Rows from block 6 of the decoder of a small image VQ-VAE, named by matrix and row number. Rows with one number belong to one channel. Each number is 500 + 40 x the weight over its row's rms, rounded and kept within 0 to 999. All counts start at 0. Numbers have three digits each. After the name is the row's rms in percent of the matrix's.
Before each channel's rows are labels from the 100 images, of 14976, where the channel reaches its highest value: "responds to" is what is common among them. Only what is clearly more common there than usual is listed. The data: histories of elementary cellular automata, time running down. In brackets: how many of the 100.
# convs0: first 3x3 conv (decoder.decb.1.1.convs.0.weight, 128x128x3x3, each kernel summed), inputs 64-127
# convs1: second 3x3 conv (decoder.decb.1.1.convs.1.weight, 128x128x3x3, transposed, each kernel summed), outputs 64-127

responds to: large cells (65)
convs0.44 069:532488589484496514440417519525414524492576537542489480516554427430464479502479516523532518377558495499465466534458555457447507456525495410474454532489568589502550528505509462525414496479456478
convs1.44 078:463460490544468509477531522500524509473547479506446516460449553462505396439451465515463450578445499543492466491495491421499572522479467515547533518535515493535445493570518488543497475546547488

responds to: dense start (74)
convs0.106 078:518458550496522553472506562484523489489507497519475528476475510467514478519521510530486487567542453483440578452507483572570453511481495494615492519518490500511467461484462558566497540423417542
convs1.106 094:519535518508518466563501488503494516565543552430569491504507497526485548528473538482505542461507498456516530496492479473523498510537538419494502498484491443507528531505519502476507515570594477

responds to: 111 turns on (78)
convs0.118 082:486506461548512555530452524536473580499498512492497533524595578484552465483482583478558504524543441517532431504481491553477533457518498463388492524482481509443467487541574465489558512463539434
convs1.118 091:449503525479461501482539489451535562422524474518406487469547529501539488461473495491535473496559538537497498563496523481471559537444485531578559577560537521520503504527490469507512518496516481

responds to: 101 turns on (97); 110 turns on (91); 111 turns on (90); 011 turns on (89)
convs0.62 090:513545483503508482504451505578474543510519504538569499498544498536532521516508576548445518493522531492498499540520493520453523517482474471525512493470601479556561506392491469484443581529466491
convs1.62 096:463484475495539556550479591518441486475473521489462511426498501527489497432455508391497499432555489554414535463528490528521510441529549491479459499505447483465546451527535521486516499532460521

responds to: 001 turns on (81)
convs0.8 083:553575454467497554477566479453483393464500507509443537577438442526509488531568496437471471427483524481484539508485517476501491489503523545558493525558563539542498545523506467577440482475476548
convs1.8 087:480447533488465565586455525471507422531479515474588428494477478540538502549396393543551528536430551558526497513470521498492499471496463535495503507444442450482537481498511503469521503543497514

responds to: 101 turns on (97); 111 turns on (97); 011 turns on (96); 110 turns on (95)
convs0.84 093:498498438515487519572480569431500447506561481545556486487506496508501532543547505471452587497494478471532439519458495437482510521567520543481488632495508482514563464434468469526451507461552524
convs1.84 097:491463507440566507467463485537442504515474475492499492514490545493443541533450423452477552435546515515411541492539508491492492471493446457489485453494469486437441436505482509416538454482399503

responds to: large cells (83); 001 turns on (76)
convs0.14 100:489497555489362449495522484549438543446531427487505475558496466461503439519534447485490560393493487521503491506455495436516496463482523503499419512465482468443512503378481513509513490514494474
convs1.14 079:463434451498510510488485520576485485520483491522474528589479413466461490511568440564432473541499523456451474529531511472482500501527530473494523486549489561515487452508511523540437531482400449

responds to: 000 turns on (77)
convs0.88 083:424520509488462503489506467489516516453472462515492516519466452532448436459544493487478446488491483518457541498473518475453521490497488491428510444531460551505549490467515497503377446471520427
convs1.88 064:545528491524463471508580519503520554484503462553422451483550522492538464538481556538484524522471509505544387520484540447437562545528460529541562515472591511441500537532504474492524478536455543

responds to: 000 turns on (78); dense start (63)
convs0.125 079:421425470446422469473476508511418490404468429508459419506486488446501459502437478457527501489524495480453488485491448464494482444441457465484483505564477579483498504446436487521514480434522455
convs1.125 071:541531528487577599430531504499550413564495539465444501512426490452510556473487453530519558521537471526511520496506495520530471534450514495519551431521552458512529540500494480483513489499469538

responds to: 010 turns on (83)
convs0.103 087:490522480512508435522517505548403520461474479474477521554509441451484440424500489466495374427455521456474490483484500405518474483461479481521492433528445526450439480516452450479485491417497484
convs1.103 169:511453520539471478556456531516540533458472528499421500534496534420509440518538511491538436586497526573433422531497506422528529495544552475509491562462578428503521545529551496594492537529526510

responds to: 000 turns on (93); 001 turns on (78)
convs0.83 067:506555434465457522476438491550466462451490454538499523586518480442444514531548462516502545482415552453523530513493503488504462500476475451474451482503533484530521478435508482546440514466501467
convs1.83 067:487493531444577553556480572538463509492434483476514467457457431608457506566525488535504468446578525516500481530506502529482512458570502508504490523490509504417497458466523515516507548429461560

responds to: 001 turns on (84); 111 turns on (82); 011 turns on (81)
convs0.98 091:513494454494365481441525506508430536507496467469466429500486360445456456426511433514465524507524525489545555513502504464516484486489560522518508505476504483416518453417477444507552484459511519
convs1.98 098:429489513506509527487537535597487541487463541553520545491474509524458513572502547496444337539500412514400479517472505561510513507459495571455474490531551483478499560500493509515506509546538459

responds to: 100 turns on (86)
convs0.82 110:508420505436481497540404553548506518458532520509516490450486522425519491516478529492544546413530502503485493499522421504557492491534524446450485497465506472517441469485491525487495553463444474
convs1.82 072:396530511503500580452503542477495508543486512514498527457443443475429521483486555501478481417552497507504614483476491574548472464544473510522519519577430496519542466532555524507530534494521544

responds to: 110 turns on (96); 111 turns on (95); 011 turns on (94)
convs0.87 096:494564443578492535432498427480480480592479508545502522435445436484505489477529450511443510533456423453502505506480520468454467522490458532520506514510503574487498442496495467544484471430518481
convs1.87 078:522515487474537525510482533558473522511469561473458456533487453533440506519477472513501560525571442535430468454494496538477480470476537552489469512517538521459480544430515524434503482496516553

responds to: 110 turns on (88); 011 turns on (83); 101 turns on (78)
convs0.22 117:534479455534542476549474565556453452550496511446564461447434447571407529493507419492446543464434515424508515499479486563502424466467475505570475506486503509516468462479492487512475515428471516
convs1.22 147:480508525529459518495515445469532530459509511503464566555540579391500439497438591508518450497519491561502448522510507477492562524485449548535509530464509505428456560571519490535486440513502490

responds to: 000 turns on (93); 100 turns on (82)
convs0.21 121:538522443511542469394482531477431413525455480501494498498473468493478493512521489550401476503442507512437483482477458548504433468489474485582505461468521522534370497431421491497530555495493527
convs1.21 104:512574499533481544577501499541531514461559542443493536516566544490500512536472510435541481451586498473501527544543525510493509492501511561467459597513515524441579535556567492535510494559518450

responds to: 111 turns on (99); 110 turns on (98); 011 turns on (98); 101 turns on (96)
convs0.71 094:500490476486475478387543452398516467492543498523532488492458489523598479551460492517492526487501497515489553450489472450494557508471452525505471499460449507482576522457455511460505470499411446
convs1.71 072:485520497488511481508534527577508560479481482511490520527520479550406581445578492493486518500582491417489482502477471539513471499547554464516501522540532504541491481477521518530483487480597475

responds to: 001 turns on (94)
convs0.124 069:439554426534505431517507472569427540458493440445482461670482417478447482453525505574461504473435498464528503490507508434506518468431493508523463512520505567430509461527471445516476558484501496
convs1.124 081:496425474468423559540521553514608441532507472550542486456494482502610475560494498562441497534503471570575603523430516531498450505469527538506524475493479508513543435503498517538475462506473537

responds to: 001 turns on (80)
convs0.76 083:527420505486405516538513484485417476523472405459452479617486420434481445501471411511522496456505525477561534520423512447519501456511486453493482534496506481480587512422512480542485492482522479
convs1.76 124:442569501507581435450528471563481547523529542548489497483490493562504520444496511479411493572464486555519502499507504520474558486552563558429487475565497538538431538458520510477501558515527524

responds to: large cells (90)
convs0.104 091:507445489529515536414507541479507452551479450519502361552433455513483488428513489516461477579519542550479527501507523564449488489508468467524499543504500534546457479536528487464457473443439541
convs1.104 096:509504501469471501591510437631484477499509511557490550444518505519511548571489486487602501454435482518569552532434493503532551483520533526496488526485491457485521555567555547502502531525509520

responds to: 100 turns on (87)
convs0.79 073:527475515498406579479590433509485460499512476543520463569482391508501546480413475523491522515560508460553541429472497497534518474524578503545503518492512459531539518466521499536427500467533472
convs1.79 095:422568506539509445450561492508474562535497525543459410513435476514508449526533471489414458543397500512500417503519496523491546500502559502456475464473497511467495474476520488512498505501461523

responds to: 101 turns on (98); 111 turns on (98); 110 turns on (98); 011 turns on (98)
convs0.17 143:526527440514541515464461458450461413499465491478496498463504456476499492539446495574400504522450453453469473441462443482475454467481469491522482500448523437525441467376471508495531503557491533
convs1.17 107:459514508483467530502474509459493523436549512473513514462538588539564564484432542443523485415542496490476574550526540510469554490518450547451497555508524450493558444566552473531496497552486422

responds to: 001 turns on (81)
convs0.126 089:554530458496439542505553486510534430511496461533500545563465459506480424483512481465362529429511476519407466469475480484516550516532540527507495527504476525482498527413530490523468520504447545
convs1.126 093:431452504448448488490514418565518462563494549518491475611492470613440512511511432585474557510456539504544485493502502471488488517487548486490514454514488542429481548488488506468455496469569502

responds to: 110 turns on (93); 011 turns on (86); 101 turns on (85); 111 turns on (84)
convs0.80 067:501534345576485492471533451541506469581518494519518512537452445525491525468512471492476522508491464465471514481509510424452441519534515501552466553508530570520475459448507443484477506436524503
convs1.80 071:461491489457528546542480533557487525482510505518445534472529438515412509469516496426514539453538470584403507491497493555467482477488524513432488501497517495425493474461512536466500488485515538

responds to: 000 turns on (96); 001 turns on (87); large cells (68)
convs0.86 100:503482514534420411481441480560454523479536472459476500521527419455428437512517470483502526416472525477489426513477481431537461510531531469428454508434553453459496432394545521529490515510572478
convs1.86 101:573504424520588505526486515581462481492533505543513536579499423539428503493573458521463495479517551534496478512531527527517534468517548473476474476529505547451477477470488520500486554468405540

responds to: 110 turns on (100); 111 turns on (99); 011 turns on (99); 101 turns on (98)
convs0.20 115:551507469534539465481483521540442456483434488440525455456500476441543504451449484541468535545461515433480506478455468502505504462456468481446456503530473516487435503419448502469487554456486481
convs1.20 134:437507490495474535455489495399503506394525446523476533484531552482482529476461532469478502444560479562436518517525521477486555500511472523451494545487532458518495471544497476540506449512459457

responds to: 101 turns on (98); 011 turns on (98); 110 turns on (97); 111 turns on (96)
convs0.56 131:490473450494507497498483481516485444533467525481527523419484459477461547449504465600410521530411470461474469525583481502467442483504507488528510472454525466514450438438490473566485495485459534
convs1.56 075:470521493488495538485521513557482521521445508455483500456486435532493493472513467457498486444571496522417522437477460527498450450506510520449476496504501503465549488418526551481489514484528465

responds to: 101 turns on (98); 110 turns on (96); 011 turns on (95); 111 turns on (93)
convs0.61 088:508483450474512462558443499591468487506508480496524535516523485460528512474503550560480516458455508464498479553544484483474505474492504460479534481482563468541485471437480433519451524519451523
convs1.61 086:457495513497517557540453567505477525469461505485432503440518493515504500416465531399506488423566510533426563471474479542520488442538539504438456547492485463461571468494533535498514499505484529

responds to: 101 turns on (94); 110 turns on (89); 111 turns on (87); 011 turns on (87)
convs0.57 095:531561490503482465518442494550507526461511489488513544527497528469481494561529594474519552439471578443528486512492481477487491544490491445442511509535565544503548469393544484490496568469464468
convs1.57 104:523481460496551556545465583515467449489487515478471537488487478488429528431412484418494532434536476577389535467510486524526536464551508487484468496467462444452540426504513525516520489483415511

responds to: 001 turns on (79); 011 turns on (79)
convs0.102 089:473482453466478434515491484582491435404491481445522465571444423434504494412413527583452565533501544541525489496523475490455532473462497511436516510507455440472468526523505445488444538511492484
convs1.102 105:475521508453482598499514494495508473516418445494419495424488547604476448431547512494459427491580472484489523545492521494495484502489436530518514498481528437510485587544462496507511468438510488

responds to: 000 turns on (95); 001 turns on (81)
convs0.6 088:482613482517435534504550458468516471563536456513505456488489408538473477487488440523419499463493417544467487461456482473545462517487559540512463483474513528513520440432480482474535483447558528
convs1.6 086:542505500503499501530529525562480456564506565484511492546489474531447564521576511457469562524485513496490492488515498555491512466473510476481487451523465570419502487413514555439524566503508523

responds to: 110 turns on (80); 111 turns on (79)
convs0.29 081:503449449478508483464533524495476477517388412489499457481445546511555502460528639555484490551475478463489486495514486501520532486493457520516529540491418420469491471515495504464484412451516583
convs1.29 131:507602508494492593480515486484549476464555499552487543458504500590405465556529486388513518474451523465479567486467508501497482493557579504538496426437447520411563444550474492458483525490539537

responds to: 000 turns on (93); 100 turns on (76)
convs0.78 175:535490515510531479565426518503498504496494514537487523486500534520514450613580492498553461449452523558498513543458530479510467513539521507524466502508604477551488510548543523561435556537527554
convs1.78 103:490570510485518455467470445474495514548553505512577533517526450525485543497487449538480588479440503482499591473515500495507471478472453525520512416522337580497524510471535509407501491524460533

responds to: large cells (100); 111 turns on (89)
convs0.68 135:488470452509504522484480533509487505529560503455453428489491483467450506428513530507440475527474538606469458501532445513546484484522506467535480487506425488507475437504469458404593467443479532
convs1.68 118:458513574448498504450493477505451514487547487534526502448544540536530513529386465497484465459486483549464561504503495472519475517485525521468467518440449421512499568499509532473497490572563488

responds to: 100 turns on (81)
convs0.120 094:530526468511476515517508528499476440472543430493496539546501418478483459561549458453464538489408468581440557513473514490505506514500443531567449497515481533468490481417462474538465524499406553
convs1.120 100:448453501503458501538501537569505471529486517491569462524523560547558515462446513551496418516478477466491539576480530497481403493519526503474500495507503509561513515526504514481495500508607476

responds to: 111 turns on (100); 110 turns on (100); 011 turns on (100); 101 turns on (97)
convs0.63 117:465461505448487490471425480518473501475504487500488502479474508416475491484485510549469518492395501448508484546541498468488478498465504473462484521427549459557462414414489484536473505529468503
convs1.63 096:519501498502562544542447544540484499518471514468455526465462495535457548457497528465498527424570481495432572467468483564501496443572523488427462513514478485447516470438556540540493524455479498

responds to: 010 turns on (89); large cells (67)
convs0.75 134:487527509485517515540530526420545490495506480527580497491528518557558551529524470507469537544513485491464496542528482514510497533496442632513516572535473553527575469462452514460522471476478524
convs1.75 120:518466502524510463483461523554499473504577532497398570578497543514466470458463513467547471525411500572477524506476510496529551509514525397473479454467524399499477592519561497566499554540503512